config = dict(
    head_dim=32,
    init='torch_default',
    beta2=0.98,
    epochs=11.6,
)
Rows from block 2 of a small self-supervised audio encoder (BEST-RQ), named by matrix and row number. Rows with one number belong to one neuron. Each number is 500 + 50 x the weight over its row's rms, rounded and kept within 0 to 999. All counts start at 0. Numbers have three digits each.
After each neuron's rows are labels from the 100 clips, of 14976, where the neuron reaches its highest value: "top examples" is what is common among them. Only what is clearly more common there than usual is listed. The data: short pieces for a synthesised band: melody, chords, bass and drums.
# fc1: second MLP up (model.blocks.2.mlp.fc1.weight, 480x160), inputs 108-159
# fc2: second MLP down (model.blocks.2.mlp.fc2.weight, 160x480, transposed), outputs 108-159

fc1.287:547435427500509528504452480522570548589493468399485516530464429513429424491524528542625477544472470498394474535485496526471477495456488541562567550554566354
fc2.287:529474369485516531512582502411533541578562530521537548503517441575486485526466477544411499549525511437495462558386533559526504397561428596594469491570504455
top examples: clap; harpsichord-like

fc1.200:419423605492494524554444440565486537470523538475513452489528526558584433515517578482583529489583555481423462458607615533432486550377579501560464512454520481
fc2.200:485440518512461486460382499482526512527484472492466517476528424421452526588462447484484415497492477557486603563520441616505538506468578555461501535554469475
top examples: kick; drums; clap; drum pattern: dembow

fc1.62:500492480485468519463549504456515497427484528526465528521467577575485520582535521613424461473494482485528586537593472521487593520488463513473483419492528537
fc2.62:510472421475511490446447457454501445479499454462429515537552416455440544520361520449491479528488549538491454489417541523511542453561485609472530484475405527
top examples: clipping; text has "clipped"; bowed string-like; text has "noise"

fc1.35:491526470512445464503580428526571518509560554508499468452478479610548423472597595517504425544455487457431474467453491539514520492537535481567484455543537490
fc2.35:445471500489525529538591506501497475559467513520453618490471460443537599464452452543538562421493529493541547466527476525504466502536448535453488549437552457
top examples: tempo: 120 to 130 bpm; clipping; text has "clipped"

fc1.371:461462623497499472559530537521489553435469567462591538459542582543552454463506524511571506548557521550514446483488528519502451458565518468575476563466509384
fc2.371:547488436475474586463587524442455523483585500459446537507534446495436512534463496430457465538463511442506565540425521480520538434517486561442540587490467590
top examples: kick; drums; snare; open hi-hat

fc1.453:453414579491459561526439516587441578491476454506470409382587470548506472559528530473535450552525552564492433448446618569493445518474588500561374440475492489
fc2.453:485435528575515492428502475519569528530422447509476493505514523519517468600547513510435466495498418514483556535532540571532423486517531473593436414396483499
top examples: closed hi-hat

fc1.254:547511461456506515519517520527544515519513525569558457452517482516523423546637512479478458530511485476531415549447472526364472491506503469541495495412547584
fc2.254:472497440472558494485501503552494473543541529619432485498482517517437474454515513478550493512529385371488570589489425517491404476480404440501457516469670495
top examples: bass line

fc1.361:579535544527490466484538481530481492506555511579511418430570526519572491510530529488443529467550558547562558440496542544544544506466519478524398463508418499
fc2.361:512514453474436446570502532535540460556538501437597480454581517530484477489517492466437484483495561469540463515474453556514592441582532555553401472558524428
top examples: bass line; bowed string-like

fc1.42:608507503539431529580565523484476575531515471482493491516532536494530540517485567552483476437582390512527497425515517475499433509460549508540423399528499516
fc2.42:507482474491622459448547497440489492492568486568406467499532500476466619467497552420420531444484515473486522463452597500466429471391427596511523504505496519
top examples: muffled (low-pass)

fc1.192:498422553511501542578405478547585623509441442529524476432510522541497429508464537483531543517563458528402461493565472509477456544502575475534452450423469441
fc2.192:533521557493491544459454436494495463468431490438417608485505478547464548514453538523574497498505441527475543556469493478606429572403555503515529518536526529
top examples: kick; drums; clap; drum pattern: dembow

fc1.305:516403524477463497598508463579457563478520486522532429460533486526543456543482584520586533491526503525390498439536597518487390567489571520578472538504446430
fc2.305:510465553560449583489391523499516543440443475500360564479567424514490477560484478476555463468538435572475541521486486535563513543485529546587462477452499475
top examples: kick; drums; snare; closed hi-hat

fc1.33:514473430536503491497511399429549513494479488448533494501524519516509483560619542605579538489496486541427565458512509448469441518450533439520539487450521478
fc2.33:466515545482562544503609613380486499526504502515499632589478524424474553471472484437437509478464490452556430490489532486393539410602463611450526568458493520
top examples: tempo: 130 to 140 bpm; harpsichord-like

fc1.70:584448462519543414454484421492561507541469542407513442434507525593552490488559666505526499478518515460470509503585547542531431488509475500519413504520477544
fc2.70:491547440485518521453486563362534536524492552494530556511539407420419488558534445522452479521494514513575488460479486549617518516574511521474503486460498510
top examples: ride cymbal

fc1.179:546464489488413430545555430523469452471488452524615479439515433483504490449491500492572544439559488556515547524449492460425501498530562510545310472470506487
fc2.179:525540549465522568454494486398523493504499499605478522610510537375522663562443527432462541464490517490528479514453497487407538514488464551397565508451433665
top examples: snare; open hi-hat

fc1.185:556476530513491448507560547576499534560430486486569527518501523454489531551483439588500450562554553591501619474516534539547480511430483518500422474506461485
fc2.185:496544484515584533400485481497474495540477588433437499529469439571506520469557527554520492452468547550522603544469457475567512492490449516388556538526448389
top examples: shaker; rimshot

fc1.182:490444521494458516507480467543510510525446486489527452397578530581568416503507508524572500595585542613465498497537527562497479489508583485603365472460449499
fc2.182:522521563528565513523433464475465639585458424538467472464536537522558521569504453497517433558473391475473504498547513607521509453538594497569473438460507467
top examples: marimba-like

fc1.21:455497527513486585546369461509510560491477547483458521485467556611542484460432523483566513509564436469443443531510538495524503455514578519553428519439552477
fc2.21:534443386564493433542595539514513459494551499495545501454523438508478455593530471524507472508564504467530447577455466469470541469595457497559466565470488510
top examples: snare

fc1.313:522462491498446439522569524613457535429500489483542482435563436638492501427452516468546532583516507547515456489524515536495424525582521442545398507454477470
fc2.313:528521574491528530494527478517452453471503629494522538521488505468492536480568531399513491380477570547478535485542526464488392531400523548461566600547608485
top examples: tempo: 70 to 80 bpm

fc1.174:508360558534408535602468488559537575471504474487540484433511491545525419511481547485611535515546457587423469460546519559483444548491533486564363503460499397
fc2.174:472530600510480531458410472532506497493411509507413590514510553558483562493519523452542493489524469520492528565475530508519449549394502476548522513577514478
top examples: kick; drums; snare; closed hi-hat

fc1.329:525443538500502435501549446556525487650460399525544472446504512557456478592522510594480452478562549486506508495487496505423502555475480556506460503435574480
fc2.329:531455417510500584427433572484494459566403573472409486542487459541540552562505444493466472666529565466485555541499456473455598476549473409457446491485530487
top examples: harpsichord-like

fc1.15:504485479571483533502534604504560504403452542431507484474501453613590479489566472513463425540511478551462520485487393537507594433549446456524507518534453521
fc2.15:533498480427554517526535370537485443460532608502491511420500506457403467459452571506536522394533476478497453458579555469573403548470488553490506484528518606
top examples: bass line; bass guitar-like

fc1.44:478456572497467446531549412589498517530509568578524451414549507564569380506541607464579507469525529524434475507535605587485485510422531469623478498488535490
fc2.44:530517543517481494511537558462488572480504411533499516474518461503526590565451395495491499577386458480490523499489413588483570475450514630488511481542550516
top examples: marimba-like

fc1.9:561521500455493438524474424555475533534577547481543492299503519497545438508546642494494511485514543512543550533491589568559492537399558427533548403519479498
fc2.9:502466514515513465534498600435490486505477454462548558605540430450440579457470416555496464478553475449592502474478406539527594455627519681422544498443567515
top examples: tempo: 110 to 120 bpm

fc1.456:506468577568561546589392460536549467491403488584452525527555412430467443590471499528607500518555405567446397462513483505523520496533538496495496513441469475
fc2.456:495480457556477446522511645535529524455519545482484438450464480490567521473577440502423436504450549513508476532490484498477596507532408540590459565481520451
top examples: plucked string-like; muffled (low-pass)

fc1.162:465491500495497606475478523429570474456521530538454529470531544520517564542510454481558563526533435440488510452570458494489538518474531465466534486521537527
fc2.162:462458416550509539574595470416468505489621444455569467432456535532533508535495520464469561461546516554544466507525504494494522436518443529536409510473529452
top examples: shaker; clap; string section-like

fc1.191:482451494501372535562471496553535501428503462524515484439523425514484435519522577502556441408523498487461501491459580486476437532429605475573540531478545575
fc2.191:476478465522450478494559435479532464549385401539549470477496395516430494563508452598527429578475376516470479480532455423500449585507521481540451540401471488
top examples: crash cymbal

fc1.203:500411593554520593577403590490529470498359488595478535549589364487475510570395416498569474591562387534484465523505441520467539505572537465541433545533490448
fc2.203:466568407516507454496512534560530448444585551525482457405482426500549549461509551429441494506403535508484512530484561555482513514448468543524468533508480500
top examples: plucked string-like; tempo: 100 to 110 bpm

fc1.65:480522511533532472509494530539505485458452548497481558459535522475525483532551447526479496460581484484468379416456467498425537502521513462554520497545606513
fc2.65:467449504476497536386626435466503475552536406492536507472555465554489487506504558477482484536545482517508484539544584590512434443528524484508410497478580627
top examples: ride cymbal

fc1.142:415472543518465466489535505558535605475473505445540507516522486575456453511526460511521490589532413504473455478436512525533499456440558441633471421508531506
fc2.142:581519497532527483510454451432501559503487489558482511590561532514525527469435600408455493419471526527488536598552611558460466480458425521395446477431441449
top examples: organ-like

fc1.332:489482542542503548559440595489580499480372457508514548553526482514469507499447359532547513607560418459518520575592381479471484539539454462547427493478529519
fc2.332:501519472474490464493570447562462453478614614481489419408493466545490519505519592436469557423445563525503477489451646580521472488380558577491496538528479457
top examples: harpsichord-like

fc1.381:471435533533539588522443532508514516527503537561572530517519418396470405454485521529502462556546500531506504487509518472495558501515585426433547526473506498
fc2.381:450617430608546508465489573577525486550481544520479463414492459572580535431527455500437450566447526525524458579521507482491563523515425514448496456519460479
top examples: harpsichord-like

fc1.41:470539490495478609490521543479541585470481510511405534543456561559531562591495474595474486517519425482496550527563436483518587489464500416469564460524553550
fc2.41:498487451442523461542534509466487476452545477417578531502428481485377562496399546432495569487516515509520410520451534422417533475541462584489525575510447512
top examples: white noise; clipping; text has "clipped"

fc1.273:478455478495463546497460416501518515499495559506475383398503477568632401474513531519538527502562516548450436517550593629486516603432554435624437543441522431
fc2.273:503444480568444473474484459528504537439449479569410521422537464494556484535415484500424539489542542512452615547521578579429546484445537538495516494538478477
top examples: bass guitar-like; clipping; text has "clipped"

fc1.198:492441569487484496527571488522457519458512501509502349390581497498546450464540518532485454524584545565452543541505594622515540515464602472586412448509472466
fc2.198:531549582501524504502470563480472480529421435543547497481574472488546535607528380476477549551490440516514512471525487529476531497567514507541461495464507488
top examples: saw pad; clipping; bowed string-like; text has "clipped"